config.toml
objective = "flow_matching"
activation = "gelu"
pixel_unshuffle = 2
attention = false
residual_init = "none"
optimizer = "muon"
muon_scale = "spectral"
momentum = 0.9
adamw_lr_other_params = 0.0024
batch_size = 256
lr_schedule = "cosine"
Rows from block 3 of a small spectrogram flow-matching model, named by matrix and row number. Rows with one number belong to one channel. Each number is 128 + 24 x the weight over its row's rms, rounded and kept within 0 to 255. All counts start at 0. Numbers have three digits each. After the name is the row's rms in percent of the matrix's.
After each channel's rows are labels from the 100 clips, of 14848 (inputs lightly noised), where the channel reaches its highest value: "strongest on" is what is common among them. Only what is clearly more common there than usual is listed. The data: melodies that start on their tonic, played by one synthesised instrument. In brackets: how many of the 100.
# convs0: first 3x3 conv (model.enc.1.1.convs.0.weight, 96x96x3x3, each kernel summed), inputs 0-95
# convs1: second 3x3 conv (model.enc.1.1.convs.1.weight, 96x96x3x3, transposed, each kernel summed), outputs 0-95

convs0.29 105:153152125114131118131145143148116192118136166137175139111146125138122141145124078116095114140122117134126110151125114121147102110102128140129103148087138086132169103152126122150098112126167150136127130079137136134116081100065133127106099102150143123094101130106100100090114092101063135110
convs1.29 090:134128085137131127121130105099156142120129156105155115122135139112097105104149114161113123147163164140079198132113125105109153109159125097123163095148080155153108155095081109106102106153129082099146101143099125113095130152104118098127156145136140163130153149162105149119097122138139108112
strongest on: white noise (54); clipping (31); thin (high-pass) (29); pink noise (28)

convs0.80 092:081128098093153120120152106098146071126123132162113169136122123156097167166114119120142130149132155142141126123128103104110115129137148142141159126139120109101145145140087130121127104100111097171077133166125137105110132128148145117148134122182186144137108167165123099176132111096153157155
convs1.80 092:098110104146113117135171126154092123104110136126125063123131145154090179150129114089135096112130096091092132142095157174147129153096139113144118141143160124148109115145165087131134099131133142136084141106154144138183141119084104132130110098097136138112128092142132122072152129133125145115
strongest on: sine tone (45); horn-like (27)

convs0.94 137:062117120129106149124065113113168147156116113142114120134152145136110113160099124102130098153142131128095108123139119123085130113101155159128163107140126138101154143139134149110089111065088131140098121175135127139138163114130112147070170108113149103117102111169120133128122129142167145149
convs1.94 103:091109078108142156143139163135166121111092121128145131137149120133089152113099159125130122094118162140087135160083119088108099146129105088174098118102143129092144116111096109104145117131099149102163109120098153161112080104117106141147153132137105140114139110104094096143129145092090114129
strongest on: staccato (58); bass guitar-like (27)

convs0.8 094:105101118120123094103103143129135108161089143113154128119132158111139155139112120167131068123091121117137113151063124137140141097204090102105109105141114102122124129126139089139115121130120124122101108126116136085111140131171115149178111176159114150134127143146171152110163098124139121146
convs1.8 078:134132135138110117138161156122142125139098141127153130141096099127110138102173110128126147144148122135082093152146136121107102138092081080151166111134148107151125169094136158120128110124119102081131145102148116141116102155132135107106157095159126119155187132159087105145141185177138157129
strongest on: the note D (71); tonic: D (28)

convs0.3 092:191125116147128132141135162114010143124115123105134126139127133144112042117166094125130104104146145125155130136143159166143136120115102120134144130125080105106153107126119126119127103144089128150122144130135145100105106124164150140125136137120106131117142103137139140165129149137096119127
convs1.3 136:119151112116084101103121135107138083113095148146130087135140131142137182088128118118151114139112085121174097133143110142120131153111112138137085130086154087129158149145152090129086184135129119122131146146123134138124112124081144125179079138146131142105110126145132171124154122111146080107
strongest on: clipping (57)

convs0.34 129:140130133123134122124104122131111137161118146122111159168185111131134149135115126145115129143128114106126156112108110098084103113113125120103126146120139125144194156150116083130142115126124123133112151141135179115131133115138092083059094134110115112110085118091085130128092111074145190109
convs1.34 126:117097135172112152076144134108140144113103150134129134152124096159108107108114111150161137126166129149106162112143109118104139122155149134100109121141096132125152126140121069112136113172107130165103127163134121128117165183068138096082100138103179164141124137099164149103133152126128141135
strongest on: clipping (73); white noise (36)

convs0.20 077:132123116103133063157125124142126121092117123145130154161155117147116151109139128092119096127133180106096143131132123128117237130148130143107152082107098106099108128112080116152086177136130105150100123140106156107159121118145122118131092134113128160134128135130116128120130123156149098132
convs1.20 095:134156143131120129110110168086173132168145115129110116067123129117107117142106112106079171119115090140147103117122152129159096134078131121119096079085130127155163092135152122097089105157130122133140154117141086119118147137116111170123145103164107112114141127152127099117121165125100150098
strongest on: marimba-like (25)

convs0.77 109:091139098116130070161114121091173076119126114139128165104114109125201151111117108126128116111145151135111138128138123124115088145106048130111144091152124134123138142132133119124121120140137090136099106141112085113136092153169148133141111137121111075089126133139138095118123102129165123146
convs1.77 098:088151140129139156121163148126107146121135159128114149114133143107115109152098153144098118057120109104135076138119103102108135096148129103150103139100107096126071107114086115108121146157148094140108144106130116140113108092122142105149100101125117155133138071134138141146133139176092076112
strongest on: electric piano-like (28); bass guitar-like (26)

convs0.81 134:096125101137148135138142134136122087132109108106114105136116116118138152145160156100149136124125124112129134114116135120142140157152086131086133132129125143119128148111135135113147110136160138189113094154116119120146117152119164115138130084183093116184129149138187132154147137116216189133
convs1.81 089:140114166141128137118074125096161169130171149142162185120104116133123119105150120112141134134110118101149126156136117162097124127117141149138130121164124121135112105166105125116110141121131131202129135133091143128173122097137110075125138137052147141135144143158079142123112126134086110106
strongest on: pace: slow (64); sine tone (30); marimba-like (27)

convs0.28 125:135136119107136111153120142106082178156138134119126096119150093127131128163117110150122131101112123128118144145141108131110103073022112135146145119191119096128101117110140128125125107132134125126086090135132145134129161139123099165163172126113114158106144121159138092137152120154143108138
convs1.28 091:089144115153141163115129089117132119114092151091110090153130103139101121136134109162139126148138135129089156102090104114158125120129159119132120113139109132120124102100083119153119115097095107139164098099119076136138078117115137174140128138089145101117122131135131149073162153195110155127
strongest on: white noise (28)

convs0.18 092:109098158128106114145115130139127120101122139129144156102103148122105128139146138166091132098119114137141112175146099130127128122142156109115136111122132102063138128080146125105132109124149100133057124132108150111150092116109115126169105137128137129140138147146074121178133121038151103103
convs1.18 111:138153161071122137130177126155124130123125128139133122165115131148100140118118138124157110138134129155114087137069110135158139119089122132132121124107155099190131106097071126111134121146055136089161126137159103102124103144138143132114129091160113129140168134160144149130150113175112145148
strongest on: trumpet-like (29)

convs0.89 081:147132152123118123128136120144143108101106140124111135137089069101110140136171147058139135140066120103158144147155132119154159125169113146169078149088118134111168149123095118150109149148146121119122143128126085148128153128157128127132133136142133078132105192102109113125113133096105150120
convs1.89 100:168155123141126179137139117117100151121183113149145147136122149171075161133129114128163119130133117097084118101085110129106124135084127079100123117090115088115097122125141127091155128151109133126129095083090123103127116098136133127118143085120104145118140118132157133160181105165134122144
strongest on: pace: fast (76)

convs0.47 110:085126134074134111129107144090129136109154090142156143109100147109157150156152133072153109079137164118111149143081137124111106149086130155092126141145130126152108126138140141109086131146144101124120106170116088097134117128145130145142152089142144152112109172117148133089132078113111154150
convs1.47 081:089131108056113109100105079127122129128117143132106148103097089153113124141129093187091104133106138137114089107129116159114096085126166160134170146135098084129110128149095076126135120126126111113170115117142135143120155106144099170148097127112135136111151117136145128110106125160150114128
strongest on: harpsichord-like (25)

convs0.45 089:115152126129113107158133137152142096088136134132171159137100118132150129092125131058121110098090114152127135166104129141121136107168057150125120086098104115122105099089158127147121125145129136115123089087105108114150108118140143109154094116162085086118149122099141134126153133084120124140
convs1.45 124:115139101116140152131101133088113177145113116107132156150163132125077119172141131164103143136119127114087141105138089117163120175115108105147152111119117148123120110114132121097141102150107087094147125142141122107145129165139129121130154173083092165114101126151131130099150106118160057098
strongest on: staccato (65); white noise (64); sine tone (25)

convs0.50 098:150132139150132183144129140149005128138135138126152151132114140123112126125121112105088119115134247139109132107108109141127139098128126114143106143134165126104111120132127121104116115120115099125115112163125147115139145141142111122147149092139126119131152144121128107115140134104126118133
convs1.50 132:131164099153169062101073078110148154117112145155145114102148131131122145137162114108125101141117092146165123149114086124147116143153111072117115136143127112121079142105146117126080149159104112158121122113125105145126102136119121139130077139134134156117155141134105131151186144119131102120
strongest on: horn-like (40); bass guitar-like (28); tonic: A (25)

convs0.87 109:129160143124129119120111131108139143141131159091129128148170098117132153130128142094139118116091109143105132138124085141124106116083041130136132119093119196116099090130100120116148108125125142134115098155130191140153120120134142110145166166111106142131140119114160117165091131175158131106
convs1.87 099:116125151098148138145152139126128090087111114140145091082129101118110111089152101132108131119118126152113073112120105132103130160103175133113136121103144134094138127085085165143134124118137146105092119144132119174136111143093069114161078110142135122158144143149116157078134155139083135138
strongest on: bass guitar-like (30); tonic: A# (27); tonic: B (26)

convs0.42 109:142152106099133138123116131146100107122139175123125142115133146125095125147113169129125131103105124127123146141130140136123128112106123098132085132163112058129136113176137124147114133132125111120123114114130087140169188123107170112126119132103144217082115130140154141087165144123067119132
convs1.42 100:109107108120122099117145111112124170110088097104148120113115168159123145169092106145150114177136124125124161108101136100121136137079087131138148130108113158133181115138102139154143125117139064128125140131149113139162136117132160176136132077111154143142135125098161096133074104128136125091
strongest on: the note A (77); white noise (52)

convs0.24 095:145116148145120110103123149127126142113123139104109147079141076120135149149134119115093130142108128175155102116089129140115132133120201109117137131094086092152127145105094126134115137109122106119142111106125172109170099148153087135168135138163140148149126108169114122131123136117089059164
convs1.24 092:142088120078173157168102116103098104131116133136110109129137142190109128167126122127110112129113108092085159099174102083111132147150148127151094139110167132116121111085168084159167145097144085116134137115121096112108106126136112137113095146141116142134140133134139156138149119141147142096
strongest on: the note B (75); white noise (25)

convs0.72 088:120137114110126122137134119140112118125142154098089090126121138122068141121149142123114139154135127129120145153063128111113127146120095116130088139113113151162144124122110104154110123113100109123130136140102157141173127099135142118115100097145045054098121121101112073163157111108116153107
convs1.72 123:135115135126109165127116141147122144124150087157117171159113130147082122140130140076165149104134131093125083133096077122129134141095096149136108124095149095124097115106132119104148110150099101093156133132156089160112111110161136089126120125115128150156102139133161135116177161172141174126
strongest on: pace: fast (71)

convs0.16 100:095133133116145125109122105122144117092161116139105113138119155117062134133151123159095139111133174146139114132144120121130053136112140138115148135081113098143126135153150130131141123133163105152098138128067097183122139134193103123140127164100120097120126141122125177146082125122141106108
convs1.16 105:117182107144150092108148164141133142179098119118103091127099105115138117149127127126132114121112124159056126128109100148131072123105117147125128130128134096152149111101112110111078137135091151105139142167157118149142114154104160160110108119111137108140156084177135119104144155136104163154
strongest on: staccato (65)

convs0.21 087:166139107104139150141097132137097130128124120108089148129098115121119077113131133103128132114100116151147136137091120129145137134135117119147135144122246110103123141150099128135156127219122126151117104112117142101118111132114105150093111139132137107159119116117159131146117097123128119080
convs1.21 149:167110175153133106088075127135117140135143123120121118129139165090104140153138128109100133151091125106110113131118118152159127116130151124082143120137074144156132157064190163140141123116174131165119139110129091109128123158146134133105094124110114142091132139114113153071122110145147124151
strongest on: sine tone (42); mains hum (33)

convs0.44 102:138098105097138131145106160079126116103167093123116102106167128145145147117122128162119136111112138123097107140128112097120137180128163121182071127133121137179105129137159153129116144145138125149136122111078139153121071120143107124143088157113183098139114172145123139100109130164125125112
convs1.44 092:122150106102145157086125184178152130100115124102108101184086151121130124140100093139111107105102141134126170115084120124152116126124103121149160128101068123129174152090124134167137123117135122149140137165127128143119107142108175153130136115109123127158120107128133105088165139111099143093
strongest on: sine tone (70)

convs0.39 113:132120141174145116170128126118153151098137146132148187121131108154136098128123130193140121103112098127125150131072116102120098146150170102096111095122136152125095112107150152108165123155119114123167086077084103128154135157111098148101120140148152153123138132135134121116158117180117130118
convs1.39 100:124150100084147162139130121141087109169108107105155102132095139129085128124109088118143118151093110134110100124133142117159124153092144135115161129084116109171137150159107120169138174103150121090115147168155091111116104134097131163107103117097134086159151105120129137100147165115157137114
strongest on: clipping (62)

convs0.54 102:162114123115114126128128132121140193134145147122129122099146125064114127165116123112115097108070119133114110137121115099127111085063145125147072133116135095120130116095109133119098102123099130152082170120176164135139183121131079108157139148121122144113136144144117105132122131150116124154
convs1.54 130:141166119139141136140107130127117120116127123103152075161125141127106141126078099085151141139100109124096137132131166140126145111156127143124148110096101125098076135136141093113125132136160092109125097117161099125142091175095091120116110143097106075122137072128085161129104144089108125157
strongest on: mains hum (75)

convs0.5 076:133100122165139137156104126121101109104093106101139139156158144142132125125150126132130118112113063134157089129098115116128232120120128099082123082132104128118142121124114150123126117176115145132127120175145159103145119133094146107123136101122099139157135089136144123113132078105098126142
convs1.5 118:111146113146102068120105132136121110172144130149115104083145091097137171150144095098115103111099186109139112112130125130110098150072109158107075095092127098134173123127134127117108127117094097117151117182131099105115124105123120123076129122150134125089128132163129137127121135134136128121
strongest on: pace: slow (61); marimba-like (42)

convs0.58 073:074096113115140121143195128111191142111140137114153122153160118102116142118094146136145141093144151128109101087140075133150117112116139113155127089153105099087151083139127137087124141135137102106124108126113136143111177088113116163123139111132093116123134102155102118107106117144109162156
convs1.58 104:159137179121101127112119126148115124128175104154109123145100128101150134128136140124145127153098143090142116081116084140108097101135123106083150135136127147129096094116179154179139122149160095147130122144144108108169108178133148090134069149134136156081147116106116112114119156126145139154
strongest on: reverberation (64); sine tone (25)

convs0.59 102:109156137119143123115119106100115079089111107106113170124078117120179116120145106087141141108111080166140145109096118150126118110172063131135101118130140146106103082125158118090103163119143120127141106110122139097179123135136088134123122117141109148146138120149132153144145117081168139119
convs1.59 090:152129113156158121152092119108142099132162139156105146107159102083137148098103146167125132146120181088119106089164133111084158141122144138138111129150153118132121115107092158135125091089187160143122148130151132140138112131159122133129123144085083127102074132130136119102144129125085104151
strongest on: pace: slow (63)

convs0.37 098:140118151146141158139138141119113166133111111131096116147137117088094158144123155139111188130147142155111114111128134110096132115117120143101112173139143143160126138112137128120123154101184153142178175122114165115119131135112170106114107125057174097074108117130148170099105130135130119106
convs1.37 087:142143139098147121115092105147130114174097075105150092114111131147124117152110113154146100086147112150136145132094127111131138124107126130153121099139084127108113110114118161156116097161111107130138098148110115148139123192122144113186158127147085189111115164102128118138161096115150096150
strongest on: marimba-like (27)

convs0.82 099:107129125092135134145128133124118108143135128079139125137136075123105137143130149084134119130086129131149101135139086132128127116104174097128126139095140157146125150058176134088129118131144123150129088130112147054127064097126122096134115146114116182117129137127097113163099129140138151119
convs1.82 115:101124152130147125154142122152124181066101093089124130125110132136135156111110101101131093129133116150076122113180132109108134131100162148154114120112114110104146119139151112118124171128114109126086174070130112125131114112093090162130072133147157112130144156164128121130112102143133169133
strongest on: the note B (79); pace: fast (74)

convs0.95 094:141123138100112122116125140144124135183143121143144154082167188079137107129151124147109155124134093153120118133124107129141111174083110087106159104134155084125130133151130159146121103139124121156096183152118109147108130108087126146148099121129132108137147125159062119152108115107157158110
convs1.95 092:157119128111155152132151133105136096134098143117127125133098109132099153199095143117164121162102115100124144168127145133129136148185121149134080154117153100134107138138149124114121145159092126090140157106133131148147129119105147083095132072124130110102143168083174096116140119119122131166
strongest on: the note A# (75); pace: fast (62)

convs0.2 087:110131135121082116176138120140150104129109132174156136138133129148085079134091110148131157120111113125120159116134107150116104125156124158148104112117052151120124123116129118082154159201150128128144132108177122109088137106120158118114125121086139136119163099104139110093139148140143139159
convs1.2 101:099140122126155076099138109131165117144129100140100117125127119120153105170132157140148112117157122098106144154125136148115153114089134092132133127144086127140150149124154163119110136117107143131155106073140105157114141145071098172151141097190075115164134162110098156117135130161132135154
strongest on: saw pad (27)

convs0.76 103:146126096081148099127119115180119128132150134048108138179150153124084117105136135144104120166094109101136141155155124138110098117080077140129146117140118094088124109148128127132140170124124128140133107151113133062147168110112152094109148096141103152116128127132141113109149126139129127139
convs1.76 106:112130083115129165145151111150122124142144132130123115072129119183131103110119110082140169118168124118130092108149144120164133129117140120109129145106126141121111128131123133138133090135159170115102111071125137168139126150086096168126055130139151102152143127134130121118179128187129100121
strongest on: the note D (97); horn-like (46); tonic: D (31)

convs0.41 108:169123155136093044124100156086096175127105141133115148120105123158127085107142091170080141095138136131068113123137113152146187113127116107117116140133124131149120150144136108121124117113170132122139148146126138117151123136128145112123106155115147147148125115120165121151149156155111081150
convs1.41 074:126150093099123126152089097153178115116137100100121117129138143140097156148146141146132151123116143147096151123149104123089140193095091125114103157107120079091178098124103140133139141101077096114142140126148165141132109104098119115082113134094173130171155129130130136105120128122127121110
strongest on: marimba-like (41); pink noise (26)

convs0.43 142:116107144158147136137102157066115200157130128119131151118130154129145103146149090168141161145148137142111130102146132123108122138114167135182112103147138143143158146156143128112124157099142149109138136123133127155151142118125127134135144171089157162113081118114146098086134143162088071139
convs1.43 079:120103115127171151111111122081118130112175085125134155110135142164116145166103141120117138147169177147141103163144123138106092143123123127132149096150139131127066124123111135163160169124141091075160119126117109106113152142128106142141166122132125089150179099109108178135108147123146132121
strongest on: mains hum (71); flute-like (39)

convs0.66 103:062144106122143102156107133163150140118137121142142155153137130135090114119100096102141071104120097164141109149108111126117090126092109119106124104145088119127118118127129132089106120046149109163097140160107104111132128134089113138153138096155109124107116111142141136157118118113099157176
convs1.66 082:081123106128135140139172110135137071117110129169120119081122112122150103080151143128123167148123104143052137090130110136113127098133114119163116155130129154085131133153162122158141111143117128140153176160135170154130144130133115097160161122125105130115118098105148086158137100115104143111
strongest on: flute-like (28)

convs0.26 159:122103130174159125146122150068123235133157129121141168143116125172133172144132103167118143130124161107139112128148114121113130140136148125163147148156135132159147152155127114120146114130144117115119143133125105152172108131128153163121136141111133135105097129142127103086136174129113072122
convs1.26 082:105152106091098125136141145128151075125081129095140116140132148092144107111105136148132135099129118125090127110151083118102108122131113143102090145084125148145106107155164111122125180146118121090123110131161110104138144163090091111152160152140159118138117080079095101142099089116142135116
strongest on: mains hum (79); clipping (34)

convs0.92 098:119159130105098235119104098133164132152115098116118134136150121140118094128104091123126094101126161123099137138122136098117198128113111120111147196129107148117143163135122126115181107152160113141129136165138087124136121125112139137089126118117133126103149119138149138119101114114135134115
convs1.92 130:136124084115111128138082113114094126122142158146140122152163107133086142117110141123149096117133041173155124134122099148141114142145112157137119117121147110148142124117141082134100135080162112098128123116099126131145114065089137112126082133150109149139099149097107156105157129126146087116
strongest on: staccato (62); sine tone (56); square lead (29)

convs0.35 101:071086132111145172136098135122098128144127128137119123115130151137127127184108082106137151108167177130100092104132083114089145125071125137132135130146093134115152106105111152107126122132149077141108124130146148107155160140118117179111172116110149112124119149178135116095133107121110105141
convs1.35 119:118142099119081122145122128127106140144102153139172142162105125137107162085127129156108102128097070175157104139107105091103108154126120157145093108119138107113102118129092067128123168099119105105140129154072114141134121107117119113161099135135134161138104161074110135132135141124135101112
strongest on: clipping (43)

convs0.60 109:139153074158119139139111160129102099152105123133156111158151127107110120132179146094125106093099113138098138160131112172127137129101157116138133128067131104108099138086135122105165119107132105131106102116112141154116164139125104096159103091142084107128122137144118124181115143062127126107
convs1.60 095:128163143149112113106149114085096123138127143153116133102126134145136098118132131146130073164094140139153169131096133118172133123179128135119123111169138168173124095176122111145116120112131127138153140155117133116116102114152087116080115077097130157120101096108131108110100074093099132138
strongest on: pink noise (33); rumble (27)

convs0.40 102:126127130140130079154125171111083192135155147139137154120109156162123087144138097132122107125157177137139157110121090145115081125110133126178139124147165152131117080134099102091089138133128131134130145153129128146163135131138123137148163127155163095133149126143099117105150149181091137136
convs1.40 093:164114111153139168110146092127122114120158103152151102140140125146073147151160125159080128142127135129087183169141132135096132131104148141110168135160106140115172164132145128164136135115149128129120134096102110099128106170137162120096127137080132135118117103130185112099121143102113092155
strongest on: mains hum (38); clipping (28); bowed string-like (25)

convs0.27 105:184120175134107123132120172083141140157134138127154125124138151136147106114140146176085165145149174095106128146143152110151130176065146116183106136132114131140090127126138102139095122148127092095110120135121134153113141131127156158145135166149147131109117110131160101127128152152078130147
convs1.27 092:143097108075185137147105127078128146111088142132126163125124159132160121129120121143124166115103111124143116126138117126120132130123130137113158142142105153155155158107109100138096103096112077058164118089151122138169095154127095096123109141096115103157121135136131139095127108143147081157
strongest on: mains hum (76); clipping (28)

convs0.19 089:117133163122138105117106113135142158129117195085102102137141093119148142122149118176126111071133102115123157138128096139112105085041164130167118097154146105126135116144130161129119136099103110149152118163092158145106143150108126105128102134113103123121151102128116135097128094149136129120
convs1.19 118:124190147095168143133119130116139105111163074132127117163118115112152093129106125096163170104107131143174140157126135165135136115152137181119115133101104134076132148158121130110110144158165097100104099107166096138140112151086139116125153114131143081112106098129127106114128150136107129150
strongest on: thin (high-pass) (53)

convs0.31 083:079115094156136119112123133117076071127126123124136132141136124100132082103097144147155153146117128134163134137143128152130096121151180155119149118140146158119124118116154160088120134153106125158156100148183114110085122118166129128142145132086165167098114130124111165067114123156118148133
convs1.31 109:128100141110141152145130161147115140095113122131121167116110081173113122111132138126126092118158144102114135123093116115149115146087089108137111146151081120127141096098111083101151099130086095146130129128097101139132119112147110157114101116103105226132122147162128113120142100159120111101
strongest on: white noise (57); pink noise (35); clipping (28)

convs0.17 137:121161117096111107136132159139126107151156141120151127127129120116110082125140120056118074132097134130113131177111114168129097099113086137114140084122114096110132120107156137131125133122111113134079094150133140108115124111140116140148106056158099089099119148192114138153148120110131129125
convs1.17 085:142118109132116148124127125121127121133104129099145093117156152089117065112138150154129139101148133090129130132124134114108143104170108121149089092172139171169085134124137132121060152132176158125177134085105092144105154134151129126136137136150120133120147150119122098127078147095135112168
strongest on: bass guitar-like (61)

convs0.88 100:124146118171106122074133140140118131100099095113153156157124108108084083114150129124129078094118117140134129106141147138132108123127120138116144107138099111091119105116105132125115109138108142114080119101136087101103130150124136171141154129175119103162147154133157165181132111118143162200
convs1.88 084:123131138111128137148123146127123123095155136163094126109144158134085136153131084109157156148123118086162138179107134145102133133096148134120162139130177147167103142144143104148153143102118146143148097118106170124108154083111087110125128133132156118108171136157153102100109156133105106057
strongest on: pace: slow (64); thin (high-pass) (41); marimba-like (38)

convs0.86 089:139126096087141100123135126135133159201124109162156183164129135107160117115115136125133077109115094119120136107122085136139100131068154151122134113134151110137138115137126144118162117129114113123131093102143097136160121121123126116131112074154156087124121121133148189139152159075128142112
convs1.86 088:063122134133127159118181119097143069143123085124177118112132122080150106159130110131118146139113111079155137154093118146090115099142111123114135086132160128144153099121155078128134131114109136132114159087140134149119132102114120150146153143146141079112169121145119140095152139158120143136
strongest on: sine tone (46)

convs0.64 096:125144099114097153140132154125027154132154146120122138150134111122118041133142126123130086131123116145137125171167151096210152145108128096144101135139137132109131128112125126120112132138150116152129130124135159121137112118138119104125084118108108129111105111100105121153119097123096110143
convs1.64 090:190125096132071145114123138125101113109103129065120132119132134121156145121140133122111111113112071125155125126183061130106138166154115145119121131137140135136134108096139143130141150094155122098124119111127132129116118124097121132150083139149151109098126141109132088141152155144208121104
strongest on: horn-like (27)

convs0.30 090:136128126117139132128133133135100079163131079158135149133128114119161097136163146117110093119100093136145101157115113136124117154112044135133142102137121147116101104145122136122121163099156158098158112127102130084119119149134110115102106095093109068112072118120146163149148114105093136123
convs1.30 106:125112098112140134104118129125130138128098147102133159126115118116058129140154126174130125127115169131079120088104081116127136140149125106114118156152101121127101152098110164135128093140066072096132137168110121104125096133152135126148128133116108147131139142086082128065134108123118097101
strongest on: white noise (50)